Rows from block 9 of a small multi-label image tagger, named by matrix and row number. Rows with one number within an expert belong to one neuron, the router's apart. Each number is 500 + 25 x the weight over its row's rms, rounded and kept within 0 to 999. All counts start at 0. Numbers have three digits each.
Before each expert's rows are labels from the 100 images, of 14848, where the router gives the expert most weight on average: "responds to" is what is common among them. Only what is clearly more common there than usual is listed. The data: made-up waving flags. In brackets: how many of the 100.
# router: router (model.blocks.9.mlp.router.weight, 8x256, trained with AdamW), inputs 160-191
# up: expert up (model.blocks.9.mlp.up, 8x128x256), inputs 160-191
# down: expert down (model.blocks.9.mlp.down, 8x256x128, transposed), outputs 160-191

# expert 2
responds to: black (97)
router.2:522506512528464498525511513462495517534537496469477460485526507519516493518491453506529505509553
up.0:501550507532501500507512497431500502500501476527482498491504504504512503497609577500499492420500
down.0:499552502500543507527502557541493504511609506505515528496507500469503493491445508506492499606500
up.1:506534512495692501490531525506500530517501499432487490504535501496503502500488500500501497568500
down.1:470444502495346462507478500496503495484455492543490506499463519495501451476550500509526501464500
up.2:514492513506498519505503443478499507510498514502519496514458504478508499556512513501509498503504
down.2:492501478501500505464472507506490499476503524465499488509504475497512554458505499509479487481498
up.3:487507489514564497481501527494499500487495510449465510498483539500498506506531517510501482478514
down.3:515484503468493501502502456526508498499527497468599484496505501499500498499466480498482529522495
up.4:544504496502464501486486500495496437499484490499582503502512502486497499457498500481515499510499
down.4:507500500502486505490501516495500578497500475503471511501514551500480481569523501495500463503513
up.5:499530482491526481535527497511490479515531505498499523501497494295500554500500498474502524499502
down.5:498508512502493501498508500473444484494466503493513472504502498757500438513500487508501495495492
up.6:501474498500498485510500500510500469496502487501496455502499479496510500512502556510499395441496
down.6:499518529488503495511491528498500515511499495500511505501498509480551501499481390531492498509500
up.7:499500499479496501504509492506479493500495500454499484502499510498500521609503509482458516471512
down.7:499513499509499508484474375490469542433480467500501500481496473499496499385502489573586479500520
up.8:501512501504497493509493500470507527483467536510500536502501499499498541572516514492499498513482
down.8:465534478518499486516477499501497499498501537501501457495513484485519485514472496527508552432487
up.9:500502472517477500501455499512492491469502507470500501512507493505518511461503461501501500499496
down.9:500487499489512424502511529495512499524497498523518502502500504501497483495500499475491531494506
up.10:505500546499499517499504547491530492587500502484499496508494500499501501491532495506501502498499
down.10:497491498500500508495507498498494515449496499503478492503500550482499532485493499540532511524498
up.11:502502467498505489496499497492538496505513515419494518491503499491501483517404548500539460499500
down.11:497506503497499511502525535476477475513430505504500492484496499481496492502500519506473505477505
up.12:500500497501501506506514497523500487470518498500500501486500483497506512509491509533499500445500
down.12:478500510498502494499490487503498505500511500487500493498490489511496498555467496499447482561510
up.13:501499500488465586501500506495497477495501501500500439499418504502497550655511526516468539541501
down.13:512502501499502454498479490473471517417499486472533500501554436494517484497504498497504473481522
up.14:498498495500429486516497499433503497509405509531498548500500477565494452534528501501499500510503
down.14:493500523495513512502500527534501500282500447506507465492434501450491496487499489504497505500498
up.15:501527503501437501485511498499500502499499500504498551495503496500503506453470501500499501479503
down.15:494496493477505474507502493499503503500500501497484424488494515509512510514503500491491507503498
up.16:516506501499493462505503506483501514508492537504511505556503496500499516522501467499482502509494
down.16:487480502499503516500500529518500497501502524508500511504498501500498526481500500439495501504493
up.17:497499524500489477473505502486501497499516500451497424499492483522531500501493497521505496477499
down.17:498495503520532501482510501497496505537499508503514537487475499509496476493520508501490509578510
up.18:497495502500443497509508469505502498501503503490506508510491512496543490558562500505546500520500
down.18:514525500499518507487503497500484495505500505496456488501545499496495526501499509469479537515501
up.19:515508498506508500489501514528497500474494462477504500500516494497506499461539500540495467523506
down.19:508505507456589502496501489478513498500509611498530499491483496473499498499486508473501549463506
up.20:516500503499482505475499506417518477503495478499493575505499514504504500499500500480509506492494
down.20:535499496513515523530507499552482519505583509506500502499498500478500503507489505481510500502501
up.21:468488499516493500516498502472479498496495499498495545501500424498500516542501475479511478463507
down.21:500500500500488526493498508564521502497517497489504504507504495445500500500498499486436549501482
up.22:473494499497503507504506493506498499502500478505503503529498507534499499447512508497478468507504
down.22:510532525501439440495495503500498519512517501500531498500497499496513501513483503498502551504499
up.23:512497533500488477493500493470488477500538500499499554504478500500445500479513489501490500493494
down.23:525504504501492508513500534530541483493506499499525490545499561511542517497501502488501531500501
up.24:492531516502501498360500541500499501515501490507501545506498475534496490525545493499479535519500
down.24:564495500501499499524497518527499532513492497502498496487494499496536499448518501484532494502561
up.25:501499506494489525480512500501496501499460500483494500498506500484499502502501491516536500501507
down.25:515564487510500509510503451499496483499501518513510505501444538511474484500480494506457494411434
up.26:561534501505504520499499458489491489491497492508499498478499499501500532597461466495486440497517
down.26:503558530503503501500507499500515488517498481493540514525481518497520487468501539510496509503492
up.27:515498511505501491488500489569506535490477436543541567502501500522508500513494500476494469502533
down.27:502505501488505433488492480419500492521542593435500488501493542497478500495520503493506547500498
up.28:500451500507501530497498497524501499546523512505503527507486410484498500485499500504521500495511
down.28:488505512500505468490501563493491469503497499500491499504509499499478496500499514504488520503509
up.29:500512487524503500497470467499500500500503489540497519495513501518497504533498499518498505416507
down.29:502482500493483498500504497504500529483513471502498489475527497503495474483523510503495502617502
up.30:496492480500482499476516501500449492510572402508476495505513501489487520515499500498451479488512
down.30:489501522500515499507501500497504502479503536500493429452499496494498509518456500500502508501525
up.31:502506499509496495473501498492500526472495564508533515521459498501499499535508528511521481500503
down.31:493461479504519497500489506595500499507502471502431497557508562501498507491509500492487502517500
up.32:502492502481499502480520495620489557414493500492506521501502498501488515500501499497500500500488
down.32:517423502503505498489502455416513492505511499482521498473456506500538499503501497501537522498493
up.33:497497504504477499498500501500542574425500489479500494504498500508498507453500502480505490505497
down.33:494508505500509495486471501502477494507498494505483502527499499515492480501527499527499488501466
up.34:491500499522499560488525524502501495522497497494498500507499495500499484504490477510499482498472
down.34:552499519501500490493495500482505491506541498499471508506499503499529524488525554529494502504512
up.35:498501504482498503498494554500479497499503531495500554494526500499523490499502498500500522491506
down.35:495499494507498495501496486512515505484500445500495445483499498500516497502488492497502504492503
up.36:490442500577499479503461499499496500498511543464502505592501490494504530507515500504509498529641
down.36:549496483470500499489455487505511518504510498514502504297478499502494499471498478500500502477494
up.37:500504499507493510488497498495498517522439502499500500501521472531460510527518499500527498475500
down.37:495547499480543499539513500523494500480527499567510495516500529487472492493500499478490503517476
up.38:499446497508428503499534509443500506501502500493506482494522499478501500496503508505429509470501
down.38:499528498501500484556502498560483492492453550490505499496448498518510505511453498500519430501490
up.39:547602501487528501488565522526507509509499530489503499467496503495486503461493535527446505477500
down.39:496435477500492500519506507448496506500491500521527495479500522500501502503505504494615493524499
up.40:429511497522500501504499503521506508492491512502501507504486494501498498500486520530509502472496
down.40:506494491509491473509492499497500512502515498476515501509496499500500507508496488500505503500499
up.41:500528498517493501466534484503506474493471477505484508500533486494519483498498503485383522522500
down.41:499494504521475504505497488486495488502537508460596474502484492527492523500502506502614479467497

# expert 0
responds to: upright cross (29)
router.0:488467506545487492553471468518525515510523481550495492474510512503514476474497507508523458525516
up.0:498502506458488531493465474513516501479458500500501500492500501501506494443501501459489481511409
down.0:500472484494498507503493499487500500513500499501501479500501486543489500528501520500502588485520
up.1:497497499496492483501500502499537491520494572526451508509508506502441490494489491507500490558500
down.1:525502482492504491500476502532505500499500495500510499495480545538443539395497500497481453445499
up.2:458499499466494500478499460489485506497496504510499496491521499513521516494533530503500568499493
down.2:499500501492497455500503549521498502482501500500553499456506494500502520509488496498478447497502
up.3:512437497485520503495501530498502504441507499467521528496498499500497481499499501499498500710489
down.3:395531478500495508500505500506550532472500496501502500506529499392467460510490525489500500495504
up.4:512519508486490500498508504503498577443472505504499447501528494485537497513500515492503505500480
down.4:507474502501439505464500498516500402515553500500509534500494500538500500507496506500501526526495
up.5:499484502489499491499458534501573463543515500500504500511499485501488512504425503500500501499498
down.5:500502508483499531473499503486470509496499506499474491501506500529501490500506496495492439501498
up.6:490500472503481450521475513489545511464500501498495496514492499470525465593496496499482492502507
down.6:498539499505552544504502541523499527503494543485556490441528501502496524495499517499526501498519
up.7:517491481464498497499501485617508500488496482471446470464504469480509557532501498499499512479520
down.7:496513488501584448503499515484432530589482511495504486507504499512434461494550500557508480500580
up.8:482542502454500493497486532492506509450496498505497436492501500487509499488488502487517561521506
down.8:565533505609483488495481500499500484501493499494496596501498505567500477506497554497501498501501
up.9:499531499530488498500505468501500459484499575480620497492501507486521513500504501499502577507467
down.9:499449495500480509499498500491512522500498426511437500572503483532467506510500500505498497501500
up.10:475418499505506535504499463484544531411501500508497479500527505502492498502488500541498500500497
down.10:500534499505497498502493502553539473487500500503457495499502488500500512490500504497498509499497
up.11:488501498499504500504490504503482573438503500538512500503535503537505493533493496500504495518493
down.11:501500492500490501504520511494501499505508497494500523489460499503515492503501480509487499501498
up.12:531497499486541486480509500508498501396543539499489491506526500517491500547502552502503483442499
down.12:477503502511433478502500491525507517499456501493518508519509445499532496516559500470498498500497
up.13:497504505497499499503493491514501524502497500588480435499499503491530508463499504575500500500506
down.13:504478501389576499501516500509510498525532506498484496543498502512495500494500472500522491521492
up.14:540486509511493472503455469509509502448479480505513500500464493484492473496494505503506464498503
down.14:500499545500497507495497506458501500534501597484437499475525500497508502497493529500501504504502
up.15:496498494473501484506507541515493468501423497498507505479520476496493566502512399511456496504493
down.15:516542491485498539500499500443493545496539504500501500499487492536514486500495501493505494482511
up.16:490499525529498501499501498544503496431474507501481462501499462515522501509500498520499531506501
down.16:510498491499503503481496502479509480500490490500488492500537511467561495491500495496488498551503
up.17:493561497506500498527502500513509535517548482488519498500507499607503515498499500497499528523443
down.17:504483469477502531513509500524484502474497505494486505552490468490501556479500497483508502494475
up.18:504496489460503494494500500532490496510499434497510484505525501455497522499467496489527495389502
down.18:485503476503438498505502517487494504498506482492511473508508493424478499515504502489502454527583
up.19:500507501485503530518500498570504492507494612501487441484498502503500502536484505500505506318502
down.19:501501534465482500525497506499499495593500426526557492557502536500518511500466500487479479584503
up.20:498504497503500511496521524486528503479490438509470517498498495502483562550447516497470540479497
down.20:452500499500500501501482499500504506505498576434490503495501481502500583511498499507465500490514
up.21:576506476501498502488511477534497501501563498495484482500492500536503498503522499501497559508501
down.21:498525502467509514477499438423518515499497509447492476500454502461506497517486499509500527514446
up.22:489503500512499507506498449493517499508494452507599500493499495500488575405507500502519520571501
down.22:504508511511500497499525499432404499470516523467429499509496522461496499503506504515494531492501
up.23:513549507498479495501504499522499503500444519500491500510515502513495510507482500500489567458472
down.23:502499487614494501498534497503500505502507482494516498500499498480498499500502493494496496500520
up.24:500485497479494511469499497504495500503488452498516499501496517502497492488473500514500500610497
down.24:500494458527503502496500499498461490504509537530500499577500501506465532492504484488499460500500
up.25:515499502490504524501500501525501517417498500507506530504499511502501481530496516437502508486499
down.25:509473508560512484500496510495500503519509462498503494496494501469566447504500498500500492500466
up.26:573501503499500471510500500496560497485501504502501497485512487499497502500484506500473500536546
down.26:498504504539509502497499503563500500525495498514502524383500499502501498458520481498509510494500
up.27:494483505515502518569518500528485508511556493498626459536501500504493509505480519509529520504510
down.27:492509479520475500404478500498497501498499498500466520499494493501494502474464497496513500419500
up.28:501522504498491481529477528510502503496492523521496487496511503501439458580485500481500519535495
down.28:457510501502495504609500501509528505500499486499502499497499510503498508505499492511488525490497
up.29:502482500498403497498533499510495499455538462499498351494465500494431514528568507496503552511499
down.29:382544502502481510488500470498500500505498504552507516509501498561538496499501497501481502504491
up.30:516517414512494502498465465502501509497505507507498502498503507493500565499507504498490500503530
down.30:520503501503513500505501518509502490529512497547504492481519502500495453432500499499520502519510
up.31:504489517500499484501514513503500566500510500498499372506525499456494505504565496485528514492476
down.31:490504484491502518500476506499501500498496497503500614505505495528536429521498493525458534511527
up.32:507500506491497500503501575544502504432508497522501487487424486503483495506571497493500481488490
down.32:501479483504530504543480511499501530492454501500490489509486499492505492435509518521536523499439
up.33:574466498500502514477516508535497506500503482491521522548518500495503500499500498439503507466553
down.33:499499478500518466507520530513504501490499496445499491400496517502524499463501500499518510517497
up.34:498499477501462503499482521500493489500501495497499501513502465505492474499506500491492457472495
down.34:509500496501500521493497495511500493499499571502478504503506516461504490529500500499502561480490
up.35:509493506512499479507448496490575493519491471520498504497513495493500482494496566489509539528514
down.35:506504508538548513473522430519446499511499512509493440499494521540497506456533515498525509526511
up.36:531562507541511506499481468505492497499510499495484509498495450496498542488585502449501502652500
down.36:527501499500493488489496500470518501515514501501489539501501510591573466525495495542488516500498
up.37:503520503500527481487497497499535491508499512500499453462476491508500500420491499512507508491500
down.37:550503496550468510479501500489506500505517506498506560503496513365499446502521500502502493578500
up.38:524539508495509471499500479500491570497480472517515471496497505492507494502492500496533478465464
down.38:500476497552482500500508498435500496489514434500499509487506510504531505510496499497513584617527
up.39:500510537521509498500490500502499509502509508497496498495506494459532516498500503500499502498497
down.39:497482516494522500484472517514500514539500522499495523500497496501496492424500500496504499518501
up.40:504479498489501472499493525533528506501501527515520476500475495472486472510410503506500487498492
down.40:501505498494498491507510501497518510479499499501502506500500500501539493503558464507486501618488
up.41:509472500502499543511482500512481509520500506568508468471513487500501500496545498500513503509458
down.41:495522500500499474502492534501503458488498445356429500520501501493507502486501506485499501530498

# expert 3
responds to: pink (70); flower (31)
router.3:517495506487512538473531492485501498503493516523488506517509496500498506512480510494472490479509
up.0:506512502490503478500504503499507523500558512497511498510500504500499502498453453525500481494458
down.0:505495477573501478501508442503505506518545499501504500499471526501500503499510500498463512500503
up.1:501510496500495515482503535499499478494516481417527500499509510502506519496502501500505501500495
down.1:457500503494486498468500493570501514510497501516474491498515506553426500444500506501499500538524
up.2:500512520500521498501481498502500500492501584503547502533500550492548526628559455530502479489477
down.2:514499483499489493501480496500500440549505472498438517500497494499484502463503487498498509507499
up.3:501505501504491551536498484498448506505478498504504500487455503485500501530504506494497509473478
down.3:520485504513493448499496500477500562530487491490498500511504506516497501499502500498494500493500
up.4:350500508507506500485484527499536496490510421501477500477498512497499499510484421533507490493500
down.4:583516503517496564500507498500484510493492520500502454511509497490433502507489594457494500503496
up.5:500498511504505469499456501499501527492497509512488452493494504501507511529503479507500524592498
down.5:498500503495504542502501501499461499502509501500496587500498496501513504488591470505506490432501
up.6:489500501622550507486502478524474497487493509513497497501482505519501476500501500501500496521500
down.6:500504499487524500473507502513487522455500551485500502517469495555494503480503497499491500535534
up.7:499502469495521501500520509536488473502500488504501499488499500598502524518468500504511500490500
down.7:498497499503495500486507476481501454500492466505500480500486502467509497535545501450499502543520
up.8:499498493484451500506479509491498496499493532502500510500487507484480499497494487516445487524505
down.8:502502524507500497500465528516480498496476499500501495517515500523501418491482502494513539365506
up.9:442536495480414500471486484506497500502571482464431483511505501504536566481499500494500495501500
down.9:528497483539567505501481494501482500522484500497499523497501499485526497608500500510502549494465
up.10:523493501514498500530495484500533505501507480512504504489480489502443501506507500483497502479507
down.10:501500501509488504507499512504472512487496496500499508464500489499572500477499491495506501510516
up.11:494517489492493490502505540500500507499491478500514495507458538500502606509502495498498504521437
down.11:525491499516500506482498500496494499477500557483500493499504465555500500453530545532499449542495
up.12:517501517495494495500461500548505500500484490478502482500492458518513491474452500501503503466491
down.12:519496575505535545501476497508502508496500505501502482500489500509502516404579513485537500451501
up.13:504478495478502501500427508502549497493560510519503495493435500539492518501458530507459468495540
down.13:499518468507512484520503497446493492498498500431467492502518471501504503450500499492500504494503
up.14:500510501531496505511532502467466495500488500497493500495496547505497499504501500499500453501507
down.14:498499500521505545503492503504499502497499500519500501480499466500502498505505500499511512521510
up.15:507527499500507502468500499513500502557502519477501492499501493524517500507461503484405500501500
down.15:502478496491463500513476497500500508415517501494497503500498502509519498500517496532481495499508
up.16:500501499449510494466517455499500499495507500490498474496500501489500302503454512492507493500500
down.16:488508548502501500524499564496509564508517502504499475500511477525494679499526512501512502466500
up.17:489480470518500501497500492473499571493497460509476487509484517500480499498475485519499502500501
down.17:470500503496513470482500499505501506526506502499501520484465499500499481508502503496500506498503
up.18:500448500488475496499503498492499500498494481500495517500493498493528477490505433500480499528483
down.18:498520500543487499525498499501510480624501495494501469538487467489513536501495576474499516561532
up.19:478519485448523489500496499500492469590502479500500502498493496498501505501510503501509534484503
down.19:539503482502499517507501525442492500505498501499501489503484500524519512502499520465468495534475
up.20:509488500480495503500515498512478500560465472484500522492521463488447497497499501499501495497504
down.20:430494500522499488501493505498501524396485503511496491496464516498501500500500481499546516483479
up.21:497495503428471501504515490501496470497572485520494482500501493497469513491454504498472520487429
down.21:489475477546450509555506499483495502493501494438503533491498500503489443508536500557501500491608
up.22:475513487503496485508494487500502506500501498505500474474524500533602517502500530516499509501486
down.22:498562502500475539584500500498494538497509464501505501503500501531515500500526500499506502514529
up.23:495500502473468494395481518493495498513512482503500500501410455499427502491563537504538548531517
down.23:501500502471520480500452522507504493484467504500456460482507533500565523432502496503490468476474
up.24:491657505505505501508499493537499499504476487547503499506495508508497500500502500501504509522511
down.24:502416502499494512498445509513413486471488499485493548510487503500486578498511496493495435501501
up.25:507521523498452497516494500528490499496514491507507500512503479486497485493487467499502467501455
down.25:427498463508514515495488500500516510501500499534490549502504500500500500448500489547499528499491
up.26:515495406516500518471506477500509500497512489514492548507515501502499553472441500499505499503498
down.26:486515506507516503500495504520510488494502521514500486498501530510496485494518503494502527488499
up.27:490505496490500492499501505508506501500518513505429516502499495502500497531480473504509498498510
down.27:500508478504479503489496514499503504508506508504503492531500501491518485514487500498502498504501
up.28:484520502499499466529472493501500500529480479480494500458484499501508467570553497508484500508496
down.28:502498497491493501501497499489503488446496553521484485527501503503447508524502523501485504506495
up.29:472503469466494500491504521500518499520495492501512500499494504473509548500499500504553505490496
down.29:501502539513494498544496500362449452460509499500465500507570501556504508494466508500500501509520
up.30:540465522507500472520490500503502483501511506500501506499488432474496513497503478495497498506517
down.30:503410508498500501500552499499500497502505503498494536497512512495617499500500500519501471509508
up.31:496504509486499474490484544496535520565487455500487510493504503501502499522497499485520500491509
down.31:510500488501501495530516499495467377501500498500506512478500507495521500554466500489526524494434
up.32:510503497501464486507505556490446509500500499496594516500553494499506500500500503560494503501493
down.32:608510496500502480500490485505497473464504510527464457487454486500508503515500517499494464501505
up.33:501510549436509520498486543477512490538494532501494502531540500500519573499487498503449498498444
down.33:502523507509508500473441500447500495468497500503475501500482485507500489501495501503500501442500
up.34:519487500524485500480501502378497488492501496499531525504453487502422501647500492511526479499499
down.34:516492488495501497508523476508521490556500531489479483490505500501545499422527499495500477492480
up.35:521499500499499497504500502475499500474525501438516500500500508502514492486501500500512470513503
down.35:502505503500503489508490469520502500507500503543496482499521488500455496498505515500476486499503
up.36:498466479509490517476500513479513501492481488510504497495506497552524527497513501493482506471484
down.36:487527549500497498495502512498487487503507493500507492520501492461500511495522492472496520499497
up.37:534513404568499496466524472499501530523506530476500471503519517593427501500519474471449499500499
down.37:477511490471480503482519522500513489499486497486509500495500500489513498492497503500476499489487
up.38:497501500500504500502508501487498481517501537519511497500499501527503524500500503514495558499433
down.38:501494506536500488450503522554500529449512511496506478500444492482496501450542485520493474495471
up.39:502493531501473516491542500608504501497527500499491536507498497499559502503500491504508516498524
down.39:544438420507522501507464501482513534500504494500489499501466533484409493497488502499482449506505
up.40:502492500511482496502503490497491500580502502478484498502542501484505481499573502502461492484531
down.40:507478510494494500485437509499494501484484518553500498511416500517510506507482500493524505493446
up.41:503500499479506498498498511501475500433499501501502505506594489504559505526507499472501468500505
down.41:479503490498498526474475505510555486579497498483502494501493492449499498501490482507488514502459

# expert 5
responds to: emblem: no emblem (86); green (79); white (58); plain field (26)
router.5:505484542525483513500526554506530509532549540478463472461512477467493522479489493459484510509532
up.0:500494477501507515501518509502482479500492525502480500500492500517501486500520505500515496502509
down.0:534516500503523497481500497472507500494545561499497502500523503500494507500453495487457434500499
up.1:524506501499501500503503502502503504507499514499497509500443526502561532505532450496511535500469
down.1:583533572509501493494506500501464485480493503498493494581485497500500495508492504487501500499487
up.2:515502518509495522534486489500544456500509364500494518507454503500529515551488495511459510495541
down.2:497484500492519493500498501529492503502504500504503500491581471431461494504496501520568473497494
up.3:500485488500499455501501499497497503422500496500500506500502500498482500506516508532512478496514
down.3:503525500492500497532505482458499484479499502502477500510507495487511502501346498497499469512438
up.4:502597480493515564489498499500463493406500489423502504482535501505508500504570511533500501504511
down.4:502561550559480497505500493504503522599499485499464493508498508505511504494494515479516533468501
up.5:495499502500501498469497487479498497515544489499500504511495501500514505474501501496505477511417
down.5:502456498500492494422512479501499500435499514497501479481506493476501487500521517512543564512508
up.6:499474505495499556500517487496495448519499501517444525496502476501500490533472513500496505538497
down.6:516528501526500494509503499500510483487500499500495511503509496515498560503484479498500501498506
up.7:499501489498521514495498515504503498528482609498492510451498456500510482508505505499500499498501
down.7:460472513501428513499492502524477502500510501493492486502499499499501529463500499460504532496499
up.8:497490511501545496512557501495519500501506506505517502502500502505501508553499508501508518500500
down.8:503525508495498478500486506504508527501501502505520499500502500452498564457499501436482508501444
up.9:500490449500500488503500500501542501502543525503473493499492509497477459448477498499498502497491
down.9:460510516533482502501500515502501499489503480452517495494425500512518447502507534490496468499494
up.10:495472494504524500497500480500505503495502585501499497503490500529500501504499500500505502555478
down.10:503552532494492496500500500501464465434499506497508468502500480437500491515473500502503446501498
up.11:532500495478542501513501454500485500503504564511480499500521486539484459489472501516452505537499
down.11:397513549546469518500518500485482501503520504500513496504509511501500519517489500498496536480507
up.12:498426496484499485505498496497515455501514514497500483519487467502496498500505498499501494497499
down.12:498495504453527542502509427507499504467498488510505512493497480506499514499500441500522509508498
up.13:488502500530512491538500487499500557517507433494508504519505503474490464475487526514504526458516
down.13:504495437483502531441493500503501502500458489498491452498502503485455515504550556487563481505471
up.14:499500497493497482497491505400499499498502500503502544501500510501491515504505496497522512484497
down.14:534511499567506511496501496499500499504504521485501499521460444516500415499490506508479521541496
up.15:510502487503500583500504500439531513497395501501483537466491503509582492438497498495589473471506
down.15:508508501506503500478420506519512532525514557502500500501514488500468504501532498525500467504500
up.16:463500500505496498499461501492524483493500502496498495503500498494510500499499480532519511506524
down.16:520499501553492473519476496513514588508500527490500516503498494510413476517500498503490499485482
up.17:457488476599501519510499454532470542445523498476476519500498450556501488500502503503499635506433
down.17:466501505490501492491499501508501499487514506516498501493440581464485495502500479502506492501520
up.18:509500494500431496508501514507425500512500500402495499500502491512504492486557500501537500491500
down.18:498523526527504524500497503465516501411500504503491501500509501494495500548461439512513499500496
up.19:506455505500495500501500496389501518484494480453489496499489513500503496499509499500498501523500
down.19:508525466533485494484484499553490501505499499505513516436500498511442499504501501500488510498533
up.20:503514515504480546507500500471500551499500482472502529500500496498499489500499470495510504398508
down.20:547495497498498567516496500524531504534515484451500493404611571516506517469506481469482466501499
up.21:515454495507501481503494498508570498506503484554502501511501492527500500478503511517502476500500
down.21:510515502500504492506491513521501499468468496509507499491494501500501501507497500505499525500503
up.22:501445509501422480499492503500565476469500502430463499500463544519505516498507500497500502567491
down.22:500503508544499500500503500524451497432520533532496508497499501416482501494501501493500491511506
up.23:529501468498567502492498488491498517511508502500538426501498501500499507497466495538496498531500
down.23:463489510493496507505501482496511512483526508533503505500496518498499507513513500474505500501501
up.24:500509500480501538497505501508498502510501494497489496500498458570507499517501501499354528441529
down.24:496498470499461510499502468533472511500498497620499435453496515499456502533521483501591502511480
up.25:494500398483505536500432478499469500495513500500440481500476500519491501500499493538528469498507
down.25:502500494479500553460515490502500496500502509500505497520489514495446500513495497511493513501466
up.26:508620517520557503487452515496511521495501461498528516503509490389519496500487501500498499496499
down.26:502504539390500498517501497509449511512496543495499492500501499554502492500470508500500545499504
up.27:513498502439544559476570470502513530483501500496473523499505539489511501503438499501481495500512
down.27:458487494498449497552496490498491499567500505498499498495543501464504498487542469500501506517495
up.28:497437507494501489501499489526502517487500531497498519426503491499493502559493498524507498498482
down.28:492491453500519491536497509499499500500521493500499501480500492505499500500522495472493505496499
up.29:527495484507503505502501534500481497499501510534539552536501497502499472503630522546476526498524
down.29:501498504559494521434498506501500475498507505565497518504495500519499499420491499499483502495639
up.30:555535498504502509503499490499528501504494523502498499501500502512499464500512504500505513503554
down.30:478494494478496507509442500512494523505499508498510518500510493463487513496507498507508509499498
up.31:503494510502509499497496479516445474502507492538498500505506502502499489500500518501535492481506
down.31:489526500503483498501485501479500497486500485486524554501505500504559498500505498500500675498480
up.32:499506500533464503492492482481501651503488523499507523497503486498501559506505500520499493510516
down.32:532510536514549497500499522501464490502500499500497477500486500536511501413493505502526494498501
up.33:535505500498597612504501500594500526449499500487501518554505502491461495504496512501491503503491
down.33:500595499508493488502479500470500502588500501499503433509509518497485515493537492504501491516500
up.34:506492499500497579451499501502499547497503648471496614499500510471507499501498515498492489562484
down.34:483504559509512461503503492500505494499500464451499500504497464463493512449530531490500518477558
up.35:473500497497538601499509499456494500499465529523480499491500520542491503510509500500406484499495
down.35:500543501498497459527500499500505504507500422491522503508498498498500529493481453500515487482498
up.36:500539500492496651493486502479500513502509496498474492547517524502502500498500510489458504627458
down.36:498502487507497451487510496485501500524501484504545484489525500459494505500509472521495531494573
up.37:494501498498506517498501501489495481502498518510430506500495503500500499489469500502487529450509
down.37:500500493529480500544497500545516501505500482524506500498500519610498496516508388493500498502499
up.38:483500488500487471484513500523487414504469499503496527503486497500502500465493516503489527500489
down.38:504500507548503500500499499501506503508484515509497442502545499455486496502517499499471501509508
up.39:472482468496466500501478415505500495492496476508506490500501496486493444503541501518504524456497
down.39:483486511513519513500487499502500499515498499510502521500527498480522507510480490503517505490481
up.40:524500520471499501496500523467503500505500452491489495497510494481505500467512498498502500502500
down.40:466500527489509483490500497467505505499501501511543500512514552497492500605438504513505456502504
up.41:482515513501501507502505496444511499450501461494505625500496498493498521622522499545491498490527
down.41:489499559487507479567497496617506498503510489530519404496506508502507502469493537480505502500499